Weights of a small model that predicts nearness at each pixel.
Model: encoder norm layernorm, decoder activation elu.
Rows from block 8 of the encoder of a small model that predicts nearness at each pixel, named by matrix and row number. Rows with one number within an expert belong to one neuron, the router's apart. Each number is 128 + 24 x the weight over its row's rms, rounded and kept within 0 to 255. All counts start at 0.
Before each expert's rows are labels from the 100 images, of 14848, where the router gives the expert most weight on average: "responds to" is what is common among them. Only what is clearly more common there than usual is listed. The data: small renderings of single solids in any pose.
# router: router (encoder.blocks.8.mlp.router.weight, 8x192), inputs 64-127
# up: expert up (encoder.blocks.8.mlp.up, 8x96x192), inputs 64-127
# down: expert down (encoder.blocks.8.mlp.down, 8x192x96, transposed), outputs 64-127

# expert 3
responds to: red
router.3 [149 148  92 137 136 158 140 136 132 110 125 126 108 167 158 105 110  98  89 128 122 108  94 113 137  95 133 121 112 150 136 167 127 141  98 138 155 157 117 129 118 170 165 151 106  93 103 137 105 140 122 145  88 117 153 122  71 155 115 118 113 160 128 151]
up.0 [149 140 139 105 116 124 137 134  97  97 158 133 157 145 120 167 143 150 110 140 156  92 179 116 113  88 127 115 140 132 151 108 101 129 132 136 101  89 137 117  85 118 121 142 196 124 162 152 123 134 119 154 141 128 127 111 164 166 107 127 127 140 138 142]
down.0 [111  91 108 116 183 133 148  86  84 145 132 116 198 104 139 120  90 114 139 127 138  91 155 100 117 136 124  92 123  89 115 117 117 100  99 139 136 126 113 151 100 142 103 104 135  96 105 123  82 157 127 170 130  91 115 135 124 126 110 142  94 118  85 114]
up.1 [ 99  76 161 131 164 122 141  93 114  87 108  45 166  98 132 133 129 153  88 125 117 167 140 143 143 127 144 134 159 116 110 110 167 108 133 133 122 118 143 135 144 114 160  75  91 162 124 142 135 106 148 137 118 164 124 121 136 115 157 154 128  88 135 103]
down.1 [159  94 119 161 113 155 103 186 141 160 151 101  95 121 112 172 146 105 119 163 143 143  89 113 142 116 186 152 128 145 128 125 128 157 109  99 110  93 119 140 166 105 142 173 133 158 143 157 119  96 148 102 158 132 126 111 193 119 154 123 205 151 147 169]
up.2 [151  93 129 156  68 142 158 158 143 157 136 154 108 137 100 135 119 111 116 111 136 159 104 138 100 128 127 138 133 104 145 108 107 153 146 140 111 148 124 112 118 131 155 157 106 131 124 173 106 118 150 127 172  98 117 128 106 133 141 125 124 195 127  98]
down.2 [119 135 109 102 141 136 147 140 146 136 126 102 139  98 150 159 138 126 153 130 102 159  89 107 138  97 166 131 181 122 152 113  91  66 126 151 127 139  87 167 115 180  86 111 141 110  84 121  81 157 131 157 123 146 134 129 144 159 129  81  73 152 174  83]
up.3 [111 139 132 120 102 133 129 109 145  93 125 152 155 158 141 110 111 128 151  83 149 103 135 120 127  82 147 147 150 153 114 139 107 157 162 128 142 101 107 128 102  92  97 124 128 130 108 115 118 134 124 138 148 109 112 143 141 147 136 127 123 118 162 118]
down.3 [118 128  87 125 141 103 138 126 144  99 106 102 121 158 153 132 145 140 131  55 110 114 123 151 116 115 124 116 145 122  91  82 121 118 110 149 143  99 119 138 120 129 174 115 161 109  98 125  71 179 119 180 143 142 108 100 146 117 123  91 131 135 136 146]
up.4 [ 94 143 140 178 154 149 115 143 110 162 125 112 149 125  68 115 116 132  95 155  88 110 124 110 161 119 118  97 134  79 124 108 117  99 153 132 152 136  92 145  92 146  92 167  93  99 107 136 143 119 104 155 142 127 131 137 112 117 133  88 139 110 122 168]
down.4 [127 152 114 112 134 104 101 101 148  97  87 126 150 127 159 128 148 177 142 128  98 134 121 153 127 111 181  99 148 114 143 111 128 126 132 195 160 125 130 105  84 153 107 142 119 127 126 108 158 124 154 118 103 122 123 146 141 157 133  99 123  76 192 126]

# expert 7
responds to: star block
router.7 [155 148 123 122 151 105 124 104 100 144 155 112 150  91 121 131 153 173 138 128 103 125 132 118 121  79 135 128 117 143 126 106 131 132 132  97 141  98 109 123 116 112 138 121 126 129  69 127 163 143 129 145 101 122 152 105 147 107 117 191 111 139 151 128]
up.0 [167 132 130 147 175 132 116 147 150 128 112 125 129 124 134 112 130 115  95 141 117 111 124 102 129 161 103 121 163 127  92  93 141 153 129 140 129 108 157 108 140 111 116 143 143 166 127 158 143 154 135 114 105  99 132 115  92 110 129 126  96 102 125 154]
down.0 [149 135 139 107 101 115 120  90 134 168 110 132 101 147 132 132  79 127 132 167  84 116 114 124 121 152 129 146 114 133 117 134 110 122 123 145 147 149 147 133 160 127 118  88 114 101 152 117 169 123 134 122 101 125 151 142 136 117 153  75 177 110 102 151]
up.1 [147 152 129 122 162 135 146 148 151 149  72 101 193 126 120 130 167  85 115 122 151 150 162 138 137 145 119 118 133 139 152 125  87 143 142 107 185 129 138 107 110 118 105  83 126 165 116 155 162 150 146 122 117 116 109 114 123 138 126 119 122 105 157 106]
down.1 [148 136 146  97  97 131 162 129 160  97 139 112  88 144 130 160 140 135 140 141 119 172 125 154 171 115 177 125 138 167 136 114 126 135  99 130 130 167 134 130 151 145 129 113 160 123 116  93 159 126 127 107 111 178 113 154 142 147  99  97 149  90 137 144]
up.2 [ 93 140 155 145 143  94 178  62 102 132 143 124  91 109 114 130 145 125 140 111 120 149 130 138 105 127 185 137 113  99 161 131 139 142 118 130 113 104 137 142 105 115 155 130 148 133 133 134 166 134 124 100 126  93 127 146 156 157 116 122 116 163 139 124]
down.2 [140 122 139 116 110  93 109 163 136 132 124 107 133 119 146 115 118 198 130 129  90 148  61 127  74 115 184 144 112 127 100 104 107  87 149 144 137  79 126 100  98 140 125 134 127 120  87 115 107 114 138 125 143 128 139 138 117 140 152  97 126 110 168 106]
up.3 [ 95 119 137 164 102 141 105 152 112 168 112 159 151 155 116 150 119  98 131 154 156 108 138 144 111 121 131 127  94 119 118 136 130 103 148 161 142 150 111 138 144 118 101 124 114 103 133 121 133 111  98 156 110  83 163 104 106 122 185 139 111  96  90 115]
down.3 [112 134 172 163 114 114 111 147 109 175 122 161  88 156 110 179  97 110  85 149 131 103 114 165 122 122 174 144 111 144 125 135 110 156 131  98 137 103 161 120 136 119 151 118 121 125 118 170 136 108 116 128 111 136 151 140 150  95 120  84 171 138 116 147]
up.4 [157 134 136 141 184 121 112 173 147 161 114 128 195 117 137 118 150 112 122 123 115 117  91 130 118 128 112 102 137 120  79 129 118 134 128 122 158 106 132 112 153 156  95 141 108 128 119 117 147 202 122 137 100 142 147  94 101 100 134 111  92 140 149 152]
down.4 [137 138 159 135 107 144 128  91 128 152 149 167  73 124  94 151  98 104 119 183 147 127 150 129 150 121 120 166 120 155 151 136 113 160  74  94 105 146 141 159 136 139 142 100 115 117 156 114 178  98 120  89  85 159 115 159 140 100 113 111 126 132 113 115]

# expert 4
responds to: disc
router.4 [146 124 118  89 128 143  86 152 132  81 123  83 119 137 170  90 107 101 174  91 141 119 122 127 154 121 141 121 163 115 145 134  78 150 169 122 116  82 133 125 174 124  90 133 145 128 142 142  77 120 126 141 151 179 134 139 204 142 145  79 150  95 119  91]
up.0 [141 139 117 161 104 149 132 130 128  84 146 123  99 107 142  93 101 124 131 121 121 131 112 115 132 147 149 114 145 137 129 115 100 138 122 130 123 124 118 150 163 112 121 145 136 124 120  85 115 118 128 162  83 109 137 153 140  95 127 130 144 119 122 116]
down.0 [134 139 100 147  85 136  99 139 168 101  74  95 127 158 155 127 143 142  98 105 146 153 142 119 111 105 173 105 106 144 121  89 173 141 125 130 126 129 114  97 147 170 134 137 126 138 123 114 168 136 150 134 151 118 121 134 172 168 126 106 151 110 158 158]
up.1 [122 110  83 185 101 146  91 136 125 110 118 147 103  84 139  92  91  94 136 126 105 117 115 118 173 158 130 174 150 105 100 147 138 158 120 133 117 120 168 127 162  98 157 132 130 122  96  98 102 121 123 111 102 122 141 162 125  89 144 107 127 108 141  92]
down.1 [153 152 148 143 111 116 102 139 152  83  78 104 106 173 150  79 158 170  80  80 128 162 136 125 147 140 165 126 140 121  96  74 150 122 126 133 128  87 140  79 126 136 158 114 136 149 123 114 162 127 121 109 145 125 138 164 179 145 123 123 124 101 131 137]
up.2 [144 153 120 113 130 136 137 129 136 144 100 122  87 133 142 129 125 172 143 135 125 134 157 107 101 196 132 123  99 127 136 130 144  96 146 131 134 116 156 130 152 122 130 148 195 116 172 157 144 155 109 122 128 136 108 129 125 112 111 117 150  92 116 154]
down.2 [146 137 133  98 167  92 136 130 139 121 139 127  57 131 135 136 148 184 149 112  78 182 141 125 152 119 162 142 119 116 160 117 108  80 152 147 127 170 107 143 142 129 118 115 134 123 141 134 102 144  97 113 111 154 113 141 103 148 120 132 115 116 150 112]
up.3 [151 111 164 117 110 104 151 137 155 125 154 134 152 134 152 141 142 140 107 120 135 129 115 141  83 119  94 117 108 154 165 123 132 111 180 145 122 131 115 136 148 125  66 130 102 132 140 128 147 108 149 147 107 106 158  79 122 142 122 106 143  78 190 148]
down.3 [115 112 119 101 150 132 150 128 149 125 124 111 148  89 122 136 137 195 177 108  93 135 111 133 117 127 221 114  85 108 125 122 118  83  96 175 160  86 116 134  63 127 121 145 152 126 102 123  77 143 130 140 119  88  85  94  76 129 112 127 113 118 183 140]
up.4 [130 127 135 173 113 127 133 119 145  79 138 122  92 114 129 101 137 124  96 153 105 112 112 170 141  99 132  81 106 136 105 126 165  85 116 110 110  86 146 109 106 152 149 121 167 112 143 148 162 123 128 102 113 145 137 101  92 164 119 110 128 202 115 148]
down.4 [127 116 111  92 161 132 147  88 135  93 103 125 134 120 150 123 141 134 161  90 114 164 158 124 172 141 124  94 135 106 143 112 138  91 103 123 119 161 133 125 124 139 100 113 171 123 111 105 117 169 128 142 126 150 103 159  97 156 104 123 155  87 128 159]